A small image captioner, trained from scratch.
Model: 13.6M parameters, 64-pixel images, encoder arch caformer, encoder norm rmsnorm, encoder activation gelu, encoder patch size [4, 4], encoder depths [3, 6, 6], encoder widths [48, 96, 192], decoder width 320, decoder layers 6, decoder norm layernorm_no_bias, decoder activation gelu.
Training: soap at rate 0.0026, 18600 steps, batches of 256.
Data: trained on scattered letters and digits in many colours, 97500 training examples, 48.8 epochs.
Rows from block 6 of the image encoder of a small image captioner, named by matrix and row number. Rows with one number belong to one neuron. Each number is 128 + 24 x the weight over its row's rms, rounded and kept within 0 to 255. All counts start at 0.
Before each neuron's rows are labels from the 100 images, of 14848, where the neuron reaches its highest value: "top examples" is what is common among them. Only what is clearly more common there than usual is listed. The data: scattered letters and digits in many colours.
# fc1: MLP up (encoder.blocks.6.mlp.fc1.weight, 384x96), inputs 48-95
# fc2: MLP down (encoder.blocks.6.mlp.fc2.weight, 96x384, transposed), outputs 48-95

top examples: the character 8; the character 2; the character R
fc1.194 [ 97 125 160 123 131 145 123 112 109 107 113 136 147 146 123 117 108 144  93 117 126 115 127 133 116 125 175 145 168 180 108 140  82 121 111 143 145  86 121 127 109 142  93 121  91 101 102 100]
fc2.194 [180 144 138 143 138  96 134 150 180 153 160 126 126  86 136 127 105 115 162  79 151 101 165 162 136 121 124 125 151 122 146 115 138 108 158 100 138 159 107 150 124 104 137 129 114 142 146 107]

top examples: the character J
fc1.277 [102  97 113 119 150 190 104  94 115  92  94 112  82 190  95 153 122 125 180 123 135 115  83 142 136 131 175 124 145 124 134 146 108 106 166 107 128 135 135 140 111 143 108  96 138 153 101  87]
fc2.277 [119 130 155  87 121  80 129 175 121 151 185 100 116  96 139 152  86 134 144 122 159 119 123 122 119 156 125 130 117 135  73 140 145  93 153 108 139 128 120 115 147 113  96 145 122 163 154 165]

top examples: the character 6; the character 0; count: six
fc1.41 [120 122 181 106  86 104 123 105 170 155 108 133  75  98 106  96 119 124 124 107  98 136 124 129 103 167 102  88 110 147 101 140 116  81 157 136 130  70 128 115 125 120 123 157 132 145 118 130]
fc2.41 [150 147 140 126 166 102  84 156 120  84 149 123 164 128  99 143 133 102 155 137 190 129 126  98 159 116 127 164 111 104 119 120 162 150  93 122 101 146 155 117 115  95  99  87 137 138  88 137]

top examples: the character B; the character P; the character D
fc1.35 [114 137 139 133  82 160  94 124 120  99 142 110 155 168 130 132 100  87 129 131  99 151 108 146 146 133  93 102 137 134 140 156 103 123 126 148 132 161 111 123 174 157 116 172 119 157 145 117]
fc2.35 [134 123 149 149 157 111 204 127 157 134 117 122 178 146 108  95 121 129 147  82  72 146 134 129  98 136 155 127 102 115 118 101 152 122 159 143 112 126 138 119 122 150 165 103 137 125 150 134]

top examples: the character J; the character 5; largest: J
fc1.166 [143  90 136 141 139 101 121 142  94 142 116 137 115 136 128 117 124 103 129 104 177 149 150 105 179 131 107 122 113 117 105 142  98 114 116  89 192 165 135 116 108 137 137 135 121 107 109 127]
fc2.166 [137 112 114 121 151 168 109 129 159  69 108 125 122 118 144 105 103  88 151 186 125 130 143 108 127 163 158 140 163 136 140 155 128  86 148 113 141 139  95 163 127 123 123 135 141 158 116 122]

top examples: the character W; largest: W
fc1.117 [109  90 152 105 155 115 177 188 146 155 113 155 102 130 135 109 121 116 109 106  96 101  95 138  91 173 164  94 125  85 122 114 145 142 129  95 152 145 151 127 135 132 118 107 154 137 106  94]
fc2.117 [144 150 132 160 101 153 115 119 131 114 151 149 140 173 158 130 177 144  89 131 108 172 117 114 135 155 110 143 125 125 150 111 119 137 111 159 124 120 130 124 118 113 138  68  97 116  82 137]

top examples: the character B; largest: B; the character H
fc1.183 [170 142  79 144 136  90 164 171 127 148  83 167 126 108 171 138 163 133 118 119 138 131 166 126 130 138 128 130 140 121 118 107 105 100 137 177 133 120 121 118 102 133 130 121 117 117 124 124]
fc2.183 [104 131 124 159 132 146 136 126 130 112 144 132 116 165 120 126 119 108 123 139 102 103 115 107 115 153 143 124  99 145 136 176 149 142 147  79 125 103 159 139 169 133 166 163 118 148 138 194]

top examples: the character W
fc1.280 [138  98 103 126 112 157 163  92 105 123 105 157 148 135 131 114 114 138 131 106 127 169  82 123 133 115 108 125 110 120 137 109  88 121 142 134 128 166 113 110 170 114 134 117 103 139 157 137]
fc2.280 [133 130 159 161 127 157 113 120 115 126 167 136 108 127 142 147  68 108 106 116 126 155 170  97 111 153 150 172 132 136 109 102 142 114 126 105 132 177 140 120 108 129  55 131 142 128  85 130]

top examples: the character M; count: six; the character L
fc1.55 [124 129 135 103 163 107 148 169 162 111 120 162 146 150 145 134 178 118 112  90 124 116 137 134 141 151 148 139 130 123 135  68 139 105 100 100 178  95 136 119  74 126  93 130 152 123 124 109]
fc2.55 [143 147 117 134 143 138 127 115  85 165 121 124 129 148 109 116  81 122 188 129 123 166 112 138 107 132 123 162  91  95  86 130 110 125 127 178 114 123 122 137  95 122 135 135 104 135 164 154]

top examples: the character 8; largest: 8; count: six
fc1.173 [159 116 169 130 161 108  82  73 153 111  93 132 137 138 149 121 115 120 102 160 126 157 141 125 152  85  80 125 119  46 102 144 140 153 110 150 139 113 142 121 106 136 124 100 137 132 132 160]
fc2.173 [134 117 113 146 142 108 112 167  98 142 120 110 111 103 129 118 166 100 184  67 113 123 144 130  98 131 181 155 124 136 148 151 134  98 114 102 116 106 113 133 146 112 171 109 100 161 122  84]

top examples: the character 3; largest: 3
fc1.25 [185 115 123  99 111 102 104 118  91 113 123 114 137 126 162 150 125 111 110 100 149 186 147 131 114 140 126 125 131 172 141 206 142 135 140 109 118 121 122 105 121 112 136 153 121 118 154 149]
fc2.25 [ 88 118 141 130 143  96 141 142 137 119 144 152 140  94 114 146 128 126 127 125 115 118 175 109 127 137 142 104  90  83  79 176 132 108 158 131 133 119 126 103 153 118 113 120 116 149 103 106]

top examples: the character 7; the character 3; count: six
fc1.275 [ 92 115 131 129 193 121 123 143 135 138 112 111 105 129 118 133 138  99 139 114 111  96 142 125 102 115 124 114  83 142  83 122 140  71 152 131 115  81 147  91 136 135 152 149 128 140  93 109]
fc2.275 [148 154 120 156  55 112 106 117 133 141 131 151 149 128 127 113 128 134 123 136 122 131 161 116 168  98 159 142 137 150 160 140 135 121 124 143 155 133 130  89  81 153 120 124 165 158 108  94]

top examples: the character J
fc1.118 [176 106 174  74 126 116 157 155 143  77 119 186 138 141 133 166 129 128 138 132 163 106 116 143 159 114 123 109 151 139  99  73 121 133 104  97 110 167 158 131  89 125 116 125 125 131 138 170]
fc2.118 [116 182 117 144 153 149 135 114 114 153 121 109  65 105 134 111 122 132 115 114 144 128 168 123 129 110 140 148 119 160 156 173 148 149 154 151 178 111 101 116 112 161 132 150 117  84 115 117]

top examples: the character 6; the character 8
fc1.381 [171 141 121 109 172  95  81 149  83  95 143 145 147 136  69 119 114 101 138 140 156 123 156 135 115 129 116 165 103 125  92 150 153 146 122 106  73 142 148 124 112 130 142 117 107 132 172 101]
fc2.381 [108 139 127 113 140 160 132 155 105 119 148 127 143 142 160 119 106 138 153 156 112 136 100 105 147  91 133  92 133 136 167 111 125 152 109 161 144 141 146 111 165 118  78 111 160 102 132 112]

top examples: the character Q; largest: Q
fc1.198 [113 136 112 139 160 121 148 130 102 137 112 113 139 154 111 160 133 114 152 127  97 131 142 139  89 111 129  62 139 139 146 120 133  79 161 124 108 149 144  98 142 156  55 114 124 137 119 134]
fc2.198 [111 121 114 122 142 128 131 108 146 123 155 132 127 126 117 114 163 110 106 112 115 172 134 159 144 115 133 139 146 135 123 124 129 143 124 126 109 128 122 145 112  89 166 126 155 103 175 159]

top examples: the character C
fc1.155 [140  93 139 104 107 108  98 174 186  71 129 123  96  80 146 164  97 115 143 149 123 104 122 127 155 124 144  81 108 140 101 145 154 139 122  98 132 104 101 158  92 112  86 121 124 152 125 143]
fc2.155 [116 175 118 113 124 136 124 121 121 167 109 126 117 153 132 102 126 116 128 122 143  87 153 111 145  76 131 132 161 131 146 110 104  76 116 143 146 138 155 166 160 182 123 101 136 128 157 112]

top examples: the character J; the character G
fc1.284 [136 130 187 113  98 132 144 131  92 108 135 122 132 139 168 127 120 105 130  99 158  99  95 128 131 119  98  89  99  81 136 106 112 127 127 154 150 135 117 116 119 132 117 131 129 115 108 101]
fc2.284 [145  93  94 117 133 101 172 104 129 139 128 112 133  89 100 138 127 131 159 174 110 150 153 139 168 182  97 176  95 116 126 173 144 138 137 119 119 133 138 140 112 129 133 162 115 157 112 113]

top examples: the character B; largest: B
fc1.76 [118 135 146 124 100 126 127 173 107 120 148 134 155 134 116  93 156 178 179 108 160 132 159 107 165  86 126 107 129 151 140 146 159 126 141 161 111 147 150 146 119  95  95 106 119 117 107 127]
fc2.76 [ 89 126  92 116 148 148 149 119  99 135 120 169 186 119 130 138 143 161  96 125 126  83 118 151  83 136 129 107 128 116  94 146 156 159 120 129 147 146 124 119 177 163 133 151 141 122 148 137]

top examples: the character Q; the character A
fc1.78 [129 145 145 145 140 153 101 120 128 112 123 145 113 152 118 134  80 123  80 140 122 157 154 142 116 132 129 119 112 125  87 137 107 111 124  76 126 115 153  93 158 112 137 124 154 126 138 160]
fc2.78 [152 159 108 132 149 117 103 137 132 106 138  98 170  89 134 161 169 147 112 155 106  89 105 115 168 132 159 108 119 139 119 168 161 113 115 153 133  97 152 121 125 131 134 150 100 157 141 155]

top examples: the character Z; the character 5
fc1.30 [158 118 113 146 134  91  93 165 118 151 132 108 149 116 110 122 113 121 114 123 142 126  88  96 201 116 146 116 112 171 114 104 111 111 148 123 160 174  90 149 144 119 150 145 119 153 135 124]
fc2.30 [117 114 173 127 142 158 134 142 121 129 104 141  99  98 153 105 155 150 114 171 101 126 128  84 116 134 108 103 176  96 141 108 136 172 162  96 107  97 129 156  97 130  88 128 177 115  99 106]

top examples: the character L; largest: L
fc1.13 [137 161 116 132 137 110 127  93 134 155 105 137 159 115 136 157 110 128 114 103 142 150 128 144 138 153 110 116 113 118  78 144 150 117 141 146 146 173 133 127 123  91 120 173 119 128 112  91]
fc2.13 [166 108 132 143 125 144 149 177 158 127 135 128 141 173  95 139 128 156 141 143 130  98 146 183 137  64 123 110 109  92 120 103 158 112 152 172 113 105 159 117 145 110 147  98 109 122 119 112]

top examples: the character W; the character D; largest: W; the character B
fc1.217 [103 114 150  85 130 152 152 141 141 141 130 183 144 133 145 145  93 160 139  71 142 141 138 130 148 116 113 128 136 109 147 134 127 122 169 146 121 113 138 151 142 148 121  94  87 143 119 124]
fc2.217 [183 143 115 132 127 164 144 133 110 128 113  91 169 132 131  95 176 160 125 143  96 157 120 154 132 111 106 138 147 134 139 102 149 118 115 121 152 126 112 163  83 138 142 140 149 120 151 166]

top examples: the character 8
fc1.329 [136 147 168 116 120 142 137 157 164  91 162 171  97 156 103 151  73 130 125 154 135 109 128 150 139 148 161 104 118 120 144  92 152 154 148 102 136 106  89 127 161 130  88  97 117 107 118 131]
fc2.329 [126 142 146 130 136 121 118 109  92 190  65 134 102 149 155 157 102 113 142 103 111 139 137 152 132 102 129 120 122 111 167 116 117 140 132 115 160 113 128 109 111 149 116 105 121  93 100  98]

top examples: count: six; the character C
fc1.123 [126 160  98  92 163 167  84 141 132 104  88 124 139  80 153 113 116 108 146 145 163 148 146 124 151 134 106 151 146 151 152 119 107 147 136 139 174 120 135 129 145 139 136 100  97 126  96 126]
fc2.123 [163 130 151 122 146 136 134 143 128 176 149 144 155 151 149 141 130 120 148 127 136 151 104 124 134 127 130 126 109 126  99 100 132 136 180 135 114 106 126 156 146 150 144 118 138 130 157 134]

top examples: the character G; the character C; largest: G
fc1.245 [166 187 155 136 112 109 111 149 151  89 117 109 115 137 151  80 106 165 156 138 158 114 120 117 160 152 103  89 153 141 110 141 122 106 156 129 138 110 100 155 146 108 112 101 124 138 170  99]
fc2.245 [113 137  95  91 155 144  85  93 141 111 123 143 131  68 146 152 149  83 110 145 116 131 136 114 156 160 127 135 168  93 134 111 136 160 108 144 168 150 115 122 149 140 121 173 131 166 138  96]

top examples: the character M
fc1.149 [133 137 112 136 134  99 104 126 157 116 117 152 125 105 101 122 110  90 113 170 160  73 141 106 104 157 137 174 175 134 101 114  90 122 155 167 145 112 153 112 152 173 125 108 104 117 149 111]
fc2.149 [115 129 153 138 116 128  96 114  76 112 180 104 126 146 108 135 144 154 169 108 149 100 158  99 139 106 130 123 114  96  92 138 189 137 155 105 117 113 103 142 158 134 127 102 134  82  96 110]

top examples: the character M; the character 4
fc1.193 [114 128  89 119 145 117 126 158 120 101 134 120 105 136 125 108  75 114 127 117 142 106 119 126 150 151 108 115 112 120 131  74 143 102 150 104 145 111 153 128 162 133  98 153 167 107 124 117]
fc2.193 [127 128 152 173 151 110 148 157 169 133 145 145 173 171 135 155 159 118 200 133 130 136 112 114 155 109 124 133  97 119 175 160 106 156  97 136 132 112 142 144 166 158 111 115 134 116 170 131]

top examples: the character Q
fc1.363 [138 131 149 103 129 123 136 120 145 147 160 127 189 100 174 144 106 156 127 141  71 138 129 151  99  95 135 135 100 115 153 136 109 108 138  89 125 136 167 107 141 126 123 107 112 145 151 128]
fc2.363 [136 103  99 144 146 162 130  59  91 121  82  88 136 129 142  95 139 131 156 151 151 150  90 121 127 119 102 161 152 140 116 123  96 111 120 112 151 124 104 125  73 157 167 147 136 179 133 126]

top examples: the character L
fc1.257 [127 132 135  98  80 145 118 122  98 108 128  99 135 149 101 122 107 147 100 150 119 162 107 133 118 142 146 136 142 103  92  85 138 152 175 122 154 124 101 112 160 165 113  77 152 126 106 129]
fc2.257 [100 148 159  74 159 153 154 134 151 109 102 120 100 130 143 130 110 102 119 142 134 129 100 133 101 140 148  88 103  90 161 163  89  88  84 114 107  94 100 166 119 107 138 129 113 133  95 143]

top examples: count: six; the character M
fc1.230 [122 128 115 168 152 123 128 104 109 136 127 143 142 114  97  84 139 114 101 134 131 164 146 110 153 143 154 139 151 107  58 132 152 115 119 194 113 141 112 141 114 136 122  95 132 138 111 115]
fc2.230 [122 155 118 100 131 128 103 180  91 133 126 138  92 141 136 113 124 118 149 178 145  87 105 117 124 103 120 108  94 158 185 120 136 151 124 104 110 128  99 131  94 138 123 136 162  99 127 120]

top examples: the character L
fc1.92 [ 85 137  86 102 143 151 147 136  88 171 127 115 139 151 127 149 137 113 111 108 178 115 123 145 128 134 101 117 121 136 121 117 122 149 154 159 116 106 111  92 149 158 123 132 102 142 120 140]
fc2.92 [167 146 149 143 111 118 131 125 125 111 100 115 114 107 116 132 115 166 106 113  86 144 151 139 126 122 141 103 108 133 172 113 129 145 137 109 133 164 127 152 111 107  81 116 151 114 127 135]

top examples: the character C; largest: C; the character H
fc1.31 [133  77 119 144 123 122 145 142  42 136 148 128 109 110 177 134 132 123 144  81 120 125 102 178 151 161 130 131 128 118 135 135 112  88 109 126 178 126 108 109 120 128 143 130 132 118 112 113]
fc2.31 [151 110 120 142 147 151 114 102 152 127  65 115 106 101 111 121 117 106 100 152 115 148 131 121 111 102 142 110 125 164 133 114 125 146 162 122 125 118 134 153 111  88  62 171 137 168  73 170]

top examples: the character 3; the character X; largest: 3
fc1.237 [152  94 138 161 160 113  83 143 181 127 102  97 114 162 152 133 127 103 146 147 127  77 146 151 110 152 161  86  91 158 132 116 182 120 108 144 129 123 152 145 143 138 147 122 182 129 137 132]
fc2.237 [ 87 124 123 138  87 157 111  98 112  92 148 142  73 127  98 178 102 160 110  88 113 128 176 118 140  70 137 162 122 108 137 123 175 115 126 117 139 102 108 125 153 151 113 157 136 115 103 103]

top examples: the character M; the character W
fc1.307 [110 159 130 132 105 162 143 157 141 120 116 147 131 117 138 142  96  73 132 123 152 107 132 138 121 117 131 109 122 112 119  85 126 121 167 165 158 177 104 152 134 136  84 134 129 112 158 160]
fc2.307 [134 106 105 145  84 151 137 100  79 138 110 149 144 115 100 110 126 125 107 125 102 151 144 138 202 132 110 154 111 147 122 170 121 128 105 188 119 114 161 113 120 110  86  92 120 140 106 137]

top examples: the character W; the character H
fc1.162 [ 88 136 122  96 118 116 156 148 128 137 117 118  83 101 173 125 135  91 145 111 186 120  99 131  83 117 133  92 153 113 137 133  89  89 132 123 152  88 124 133 133 138 119 136  79 136 120 125]
fc2.162 [103  75 121 121 129 128 143 166  87 141  99 137 119 140 130 163 141  87 139 134 110 107 116 107 155 127 122 116 101 123 112 120 112 187 132 120 116 129 154 113 110 102 127  88 141 129 135 141]

top examples: the character Z
fc1.59 [144 133 107 132 132 116 123 166 129 122 115 120 128 140 130 135 143 129 111 118 141 145 134 173  93 120 122 133 108 121  93 143 165 137 121 181 122 109 142 143 137 108  91 151 135 150 120 118]
fc2.59 [ 83  83 141 119 127 129 122 122 127 120 142 132 122 108 140  99  95 137 150 120 120 106 128 136  96 138 139 109  90 109 140 122 117 121 163  98 154 118 185 139 169 177 137 132  81 117 133 136]

top examples: the character W; largest: W; the character Y
fc1.94 [131 125 143 150 152 100 145 123 114 109  96 162 174 139 101 100 101 186 132 143  95 124 140 165 128 109 136 119  97  94 105  55 121 150 116  80 133 143 129  83 151 139 158  91 127 137 144 119]
fc2.94 [136 121 146 176 102 137 150 121 128  83 166  92 117 140 155 155 118 110 111 129 140 207  82 161 114 112 117 127 109  94 140 105 124 170 165 127 119 120 116 153  96 151 107 146 135 118 144 127]

top examples: the character J
fc1.11 [116  88 122  85 136 142 101 116  99 104 139 136 120 151 127 165 113 122 162 123 147 166 117 121 121 152 123 122 144 154 102 142  83 122 153 138 155 154 121 166 105 136 120 132  77 134  74 142]
fc2.11 [162 100 112 121 168 147  73 134 148 136 132 134 163 168 118 111 147 159 113  95  86 135 129 143 144 117 121 140 138  81 138 130 127 101 110 140 123 119 113  87 126 142 164 103 157 129 140  44]

top examples: the character J; largest: J
fc1.279 [181  76 113 132 108 132 119 114 118 121  72 149 147 128 128 141 162 122 169  90 131 117 120 145 119 146 168 133 151  93 136 107 110  93  99 141 149 117 115 121 131  89 150 120 168  97 140 118]
fc2.279 [114 128 142 143 133 147 100 177 123  93 157  91 137 130 117 163 135 169 100 119 107 164 172 145 137 123 105  84 132 138 118 129 119 145 158  88 144 117 140 157 105  86 113 122 149 118 150 122]

top examples: the character G; largest: G; the character F
fc1.72 [156 126 134 110 127 107  89 154  96 121 124  95 137 140 126  81 163  61 140 117 103  83 106 117  86 168 123 100 145 129 117 142 111  98 121 135 145  95 122 126 178 106 143 150  97 128 142 138]
fc2.72 [ 94 140 157 140 120 102 138 118 122 145 115 144 149 124 136  89  93 157 114 118  84 134 135 172 142 136 138 170 105  98 159 143 123 174 144 131 126 122 116 152 131 138 143 125 140  88 108 137]

top examples: the character W; count: six; the character Y; the character M
fc1.141 [100  97 144 119 159 156 131  87 157 100 145 121 159  98 133 158  81 102  87 135  94 169 108 122 128 140 122 107 115 141 103 107 136 148 142 133 116 145 126 120 141 137 126 165 126 104 125 125]
fc2.141 [ 82 132  78 154 148 147 150 142 150 153 137 109 111 129  80 140 130  69 168 139 120 145 143 136 125 142 156  96 111 137 119 125 122  68 135 115 124 122 111 155 143 132 144  93 120 140  98 135]

top examples: the character 6
fc1.336 [133 127 126 127 113 106  64 106 123 107 112 108 124 126 120 118 136 126  92 142 152 123 125 112 146 111 117  75 153 110  77 125 148 154 143  97 123 132 116 120 168 171 130 101 178  84 120 167]
fc2.336 [113 140 131 147 110 155 178 137 114 113 147 148 135 152 148 107 124 164 148 137 115 133 121 166 122 154 119 148 110 150 146 121 136 110 155 134 181 131 145 130 122 108  87 151 127 138 137  87]

top examples: the character G; largest: G; the character S
fc1.331 [149  94 118 148 134 151 106 169 120 117 156  84 134 134 170 118 121 145 165 137 113 155 142 150 141 155  91  95 162 127 145 140 139 110 111  97  86 115 134 115 144 107 156 114 154 146 106 143]
fc2.331 [125 144 122  99 139 103 108 115 112 133 125 125 119 122  63 134 136 129 109 120 127 130 140 106 157 115 175 138  78 121 121 145 137 150 149 139 150 152 104 144 128 109 153 191 141 143 120 141]

top examples: count: six; the character V
fc1.267 [101 161 143 157 122 187 114 149 114  56 109 155 128 122 145 126 159 122 115 109 135 118 147 137 147 116  93 152 127 109  98 130 156 133 191 127 114 118 125  83 154 157  96 128 114 129 115 116]
fc2.267 [176 153 115  82 125  82 157 128 134 156 100 128 159 157  93 151 136 137 136 109 117 150 152 143 117 116 124  67 107 113 112 120 114 144 150 115 111 133 130 195 161 118 126 152 140 124 119 154]

top examples: blue; the character C; the character 7
fc1.68 [135 110  92 119 149 150 137 167 120  80 114 120 150 110 107  89 132 135 148 107 106 149 138 105 149 127 104 173 109 119 124  91 106 180 157 145 131  94 101 144 133 158  86 154 125 164 104 136]
fc2.68 [154 167 123 114  97 124 129 144 125 123 127  93 103 143 133  81 130 130 140 116 125 101 147 162 119 131 134 138 134 136 107 126 162  99 130 140 166 138 145 111 107 129 100 131 163 116 141 145]

top examples: the character C; largest: C; the character L
fc1.112 [128 139 152 142 124 124  79 167 110  84 137 102 144 153 113 111 100 146 140 198 168  99 149 145 131 130 101 126 107 112  90 124 120  75 135 132 145  92 127 138 126 121 116  80 110 156 151 148]
fc2.112 [ 71 152 125 140 126 136 130 116 121 164 147 131 105 131 155  89 126  90 167 119 101 141 168 113 174 127 133 117 134 112 155 119 180 134 119 170 158 118 129 126 124 143 102 133 112 100 106  97]

top examples: the character 8; the character 6; largest: 8
fc1.205 [171 105 123 117 153 143 117 122 106 128 104 115 145 167 102 128 113 130 120 169 120 121 137 124 180 120  76 170 136 140 103  95 131 164 115 142 154 104 188 110 119 127 100 104 147  81 112 122]
fc2.205 [ 98 138 124 121 128 107 123  94 120 102 132 111  51 132 157 126 133  91 175 123 109 113 116 128 152 140 148 138 140 111 146 115 144  95 114 116 133 159  94 182 144 121 164 102 149 142 176 130]

top examples: the character 8
fc1.38 [135 135 132 102 190  90 134 125 108  91  97 105 129 136 117 130 118 119 151  99  94 147  92 158 140 140 113 129 123 153 166 110 149 111 141 124 113  80 108 114 132 104 155  92 123 125 149 114]
fc2.38 [109 135 146 187 113 129 144 159  98 130 140 120 104 147 150  95 139 144 153 128 121 112 145  82 112 145 121 120 140 130  88 103 116 112 108 137 130 143 130 110 125 170 140 159 108 137 107 120]

top examples: the character 3; the character 4; largest: 3
fc1.321 [125 110 165 126 168  97 142 158 125 120 105 122  96 141 124 141 134 151 189 133 161  95 106 131 119 117 144 128 160 162  74  94 146 126 125 102 110 124 161 143 149 150 135 109 132 128  70 136]
fc2.321 [148 117 113 109 120 163  84  69 134 146 144 151 143  49 118 121 118 130 117 130 144 118 138 118 137 120 109 137 128 111 135 140 111 136 151 147 152 135  98 102 136 145 145 161  65 104 134 129]

top examples: the character 6
fc1.271 [143 179 141 101 118  96 136 154 128 135 116 145 152 110 107 142 127 167 144 121 198 135 139  83 147 125 130  87 107 107 157 124 158 126 142 119 133  83 130 128 107 129 119 101 114 146  60  96]
fc2.271 [136 119 107 133 142 129 169 124 121 131  92  93 169 118 129  70 128 108 137 108  88 120 150 151 154 110 109 123 102 171  99 175 159 148 113 165  99 154 138 120 146 135 175  95 114 102 172 139]

top examples: the character 7
fc1.187 [108 109  83  94 180  76 152 137 118 130 114 141 101 145 123 152 130 147 117 141 109 128  98 146 124 162 130  76 135 130 104 151 109 122 130 133 164 115 157 147 150 151  89 167 180 120 114 150]
fc2.187 [155 179 142 116  94 152 113 127 131 130 102 119 137  89 126 136  95 153 104 118 166 139 147 111 130 122 114 170 118 125 162 125 136 143 113 129 104 152 117  95 103  85 166 132  90 121 113 107]

top examples: count: six; the character C; the character Q
fc1.156 [ 96 126 122 153 132 138 117 124 136 168 126 148 126 112 125  92 160 117 112 102 147 118 160 175  48 127 131 112 114 102 145  96 140 130 115 146 124 127 130 159  85 127 118 194 130 147 134 121]
fc2.156 [144 129 175 121  99  84 141 154 140  88 124 135 112 144 101 124 134 123 149  80 149 149 107 113 141 165 130 133  97 176 125 147 104 138 104 109 146 119 135 109 132 114 128 108 155 106 132 132]

top examples: the character 7; the character 1
fc1.274 [ 77  97 156 109 166 114 125 107 160 105 115 119 141 102 111 142  98 135  95 144 130 116 123 158 160 137 136 110 108 167 127  93  84 100 141 122 140  86 161 122 119 159 140 105 149 103 128 142]
fc2.274 [123 154 106 137 110 129 177 133 138 121 139 121 180 155  97  91 145 143 144  75 119 131 132  83 115 121 165 178 148 131 134 154 132  55 103 119 112 139 111 160 130 103 129 155 130 135 139 129]

top examples: the character L; largest: L
fc1.83 [ 92 135 116 136 156 157 103  94 159 159 115 118 154 109 119 158  61  92 142 123  94 127 131 157 122 114 112 126  69 104 119 105 147 110 154 101 120 127 176  99 110 153 103 137 121 125 138 141]
fc2.83 [155 141 121 100 106 140 139 146 118 126 113 111 152 170  85 107 106 137 132 113 135 171 108 159 124 122 113 108 145 119 142 117 119 125  82 147 156 119 125 132 125 105 128 144 117 128 123 125]

top examples: the character M; count: six
fc1.243 [ 82 119  93  96 108 108 137 161 125  87 135 140  91 164 109 134 137 131 112  73 123  88 101 157 128 125 139 166 122 157 171  92 161 118 160 138 158 151 138 120 128 172  57 121 181  94 149 151]
fc2.243 [127 117 126 137 113 111 138 133 115 128 151 167 152 137  90 134 120 119 140 149 132 139 132 112 128 150 107 145  78 117 131 154 100  91 119 162 111 127 131 169 117  77 148  99  93 141 146 124]

top examples: the character 4; count: six; largest: 4; the character Z
fc1.286 [130  79  77 113 105 145 104 139 126 111 114 141 136 128 122 157 134 159 109 147 168 170 139 160 109 105  92 106 113 118  91 152 144 134 122 161 164 145 151 102 108 122 115  95  98 113  81 153]
fc2.286 [148 145  95 124 147 145 118  94 100 158 146 137 120 156 123 163 125 101 131  95 110 117 109 139 144 124 127 116 150 143 136 132 124  90  98 163 112 122  82 103 170 123 133 158 119 139 139 120]

top examples: the character 4; largest: 4; the character Q
fc1.2 [155 115 119 133  82 115 116 107 156  85 151  96 111 138 103 152 128 124  76 138 113 143 148 128 158  84  94  93 111  89 100 144 114 143 118 149 108 131 146 146 148 129 139 120 122 138 126 129]
fc2.2 [ 97 139 111 131 124 162 120 154 101 106 106 152 145 103 130  94 133 165 134 126 139 107  88 162  97 176 109 160 137 148 148 124 132 118 124  92 150 122 160 128 102 185 146 154 128 131 155 129]